{
  "encoder_arch": "resmlp",
  "train_examples": 195000,
  "horizontal_flip": false,
  "vocab_size": 74,
  "encoder_mlp_ratio": 2.67,
  "encoder_inner_norm": false,
  "encoder_conv_stem": false,
  "decoder_width": 128,
  "decoder_norm": "layernorm",
  "init": "xavier_uniform",
  "precondition_frequency": 16
}
Rows from block 5 of the image encoder of a small encoder-decoder image transcriber, named by matrix and row number. Rows with one number belong to one neuron. Each number is 128 + 24 x the weight over its row's rms, rounded and kept within 0 to 255. All counts start at 0. Numbers have three digits each.
Before each neuron's rows are labels from the 100 images, of 14976, where the neuron reaches its largest size: "peak on" is the class under the peak; "responds to" is what is common among them. Only what is clearly more common there than usual is listed. The data: analogue clock faces.
# gate: MLP gate (encoder.blocks.5.mlp.gate.weight, 672x256), inputs 0-85
# fc1: MLP up (encoder.blocks.5.mlp.fc1.weight, 672x256), inputs 0-85
# fc2: MLP down (encoder.blocks.5.mlp.fc2.weight, 256x672, transposed), outputs 0-85

peak on: face
responds to: minute hand past 5; minutes: 25 to 29
gate.289:142095090104127118117080125120114135120160126140141096049161101111088120135099134126112160121118119141129155094169113114157144132100129097143118148122134106127158153129180146135085118121109171130122168139128147132106149126118139136141135099104125153159118133
fc1.289:129134122100107162137108138116108102107160141151141123141136100147144136119149148116136123110092136100145159160174140119119154090122131082119098116148113136140081114116150082086143120123083128126130125128119159103126134113158129097130188114109150104126156126
fc2.289:141144088137121121114150146147120113129114113152140130051102123149119114133138144076139133095121173110072134143157129164105120123114125145166137126099135103155111139172155114144126058125139165128165146113126087138155165178157153114131135120148176150136145149

peak on: backdrop
responds to: minute hand past 10; minutes: 50 to 54
gate.567:121121129094139168142129156145080100117114124149137159084147118077110113096088128109132099109124171143160102096103134148116140104145136119143149089162176144144102086133127140131104107105091125108144148089092116153071119125163099133106136105139137125123149130
fc1.567:144182145145079127164135117134132132125145139153172120106134148073144121113174121116137128087126121204121078121099116135114175135160087143163122135145171108115147103167082159080095110123134093128175123170124111130106103120154144153129120106176120094099157139
fc2.567:097106101089154119099133134080111148118129151106138099115131129188138133121142129100155110091086145107131122133126133116139135086122133086140140128196117119121123170126131084145138100120128140146091135117109146169114141155131108126103099140133170144132126137

peak on: face
responds to: hour 5
gate.144:154139153113159146116126183135121119116179161131144163095103128140132131090118144129157101140151090153103124131106169160131136160128117069102157156138173103076142125130128111159119112169147130124094136108121123140104124129120152095158113113173126098160109102
fc1.144:092120132161145088111117123095123133115139098105121093139133145105118123170159125124180150128122149120144121152122115114142129090164081150135127110146105136179125128121125137069151148052151122123121123118148146113180111114103090168124131112132103140110141156
fc2.144:159141165124095112116141132137140118148163095149104095192146110122109105109097148150123135101135135144137103130135144102119129090131146149127104116121133121114149109124144117103102124119119153159099136106172155129098116096139122145146123133123140097096121133

peak on: face
responds to: dark face; hour 9
gate.197:113111167145078156130125175135108097146167116131136142101113161063152156128102122109135114131122118168115120127083076125135117138119136159110130146146114156156138176123124106104118167093115144099099161154099089116157122125157099147114132121120161145084136133
fc1.197:123160135118133135122151137140120123154120134136142115146105128146098131113151110124140107145156115051144159197168137117125131119125122115141077138144157094104142146111187143120123105108100149131135115100154141131109144106081154130170179071142162111151099140
fc2.197:094144137117083121123198135137146118140091125142107118143137103130131097138113126147153152136120140162099107155165169126124124141048115163094156077120113140079183114149142145161109128100130178120110127147113123116170098143129132131095126126114147118109162164

peak on: face
responds to: minute hand past 1; minutes: 5 to 9
gate.397:145154123143107134079115141210166142107140107096129138157112100132136140139158138170098153125126089107156149143120151160122136129112147148113097119126115115110131145146138094128120122119154114152126125099071108168102136130130140106152109134130110104186095123
fc1.397:103134132090101149093078147121144078146125114126089110123111160118118153162186119130152138091131118106096098138117108154142104130096150134118112192133108139087135137153141114120105139135124157109140130071138087157137150108132168129131108089117139105166091116
fc2.397:108119117143184123148137105135129161127107103145099086098123155126159093115151182105155096108117168148066132107107116143093140123123097124099135123148128139166136122121173099143139094171107110132110114093162108121131141144113170120147146180132091112111124155

peak on: backdrop
responds to: four ticks
gate.161:102153123089110115118112162137131114081143180130114116144179108159140085134128087116122156119145148156143096117120075157150123146142159158140130150113114125108138128116098093112155117136137122112146105131159132118128154140109164164134144148129195138142162127
fc1.161:144147090162137172100119087157127145136080114127152116115143115155109126129141149168135067117100133142144141128091149166101138135088133110101124122138102108113107120136106144138138118123135137123071140086070103154127168137099114187113166074105105128140151113
fc2.161:138179095092104160151166092112124128103114138113137120113109159134145113136129090125109158147111155120129135168142106120123132148087121113123093140158107144134101123140134137129151145117104109140096162156149094140151123148142121120125157140088138119104150098

peak on: backdrop
responds to: hour 5
gate.298:113125131091102159125128090122119135127128140091092138152112092126165156132164148146118116152105095133118134169148091156130129157108131110144153143128119145150140112095113140121102154125143149099100135133089178148115134172140152177153159121076139166148141115
fc1.298:114129115110104124102077082131168116120121136110107136117142111130128159129146081157131145123177099151161122140093154137140135155150159125132137120088157120142124124119102139153114110111138111113116124123120121135128095137168116156158155064053102184149158137
fc2.298:136161097144109193121113123119123133138134131078115146142150125161087147143144117153139117115110122145093158114121061115174141134143115083145154124138104135103097142078107170164194124135115100089118113150150140124132121173076129126160102126139083145158097129

peak on: face
responds to: minute hand past 1; minutes: 5 to 9
gate.546:160139140128126136136103105142196113143102120090157119153110133151149139146103169133113177129144137133088102123122086134107108123066145127111119154157121158131127132156095087093141141154125115140151170096141085152108119085128142148146118099098120115129124158
fc1.546:156102122123123150092091126143180079136135109136134104141103150136139102137142127109112175132122088114119119122098153112145121124087127146164123159136137149107121132131115078108130146093113150130129127090092090141140123090104117154156088106112136133188115120
fc2.546:172123120120181141147140124142144144163076102115106108132119131147140118128097157101148122119140148148111114156097153182113173133127126157107130121159101137131147169153138111138148073138115105118123140112152099096116091117122156135099176153121086112146081147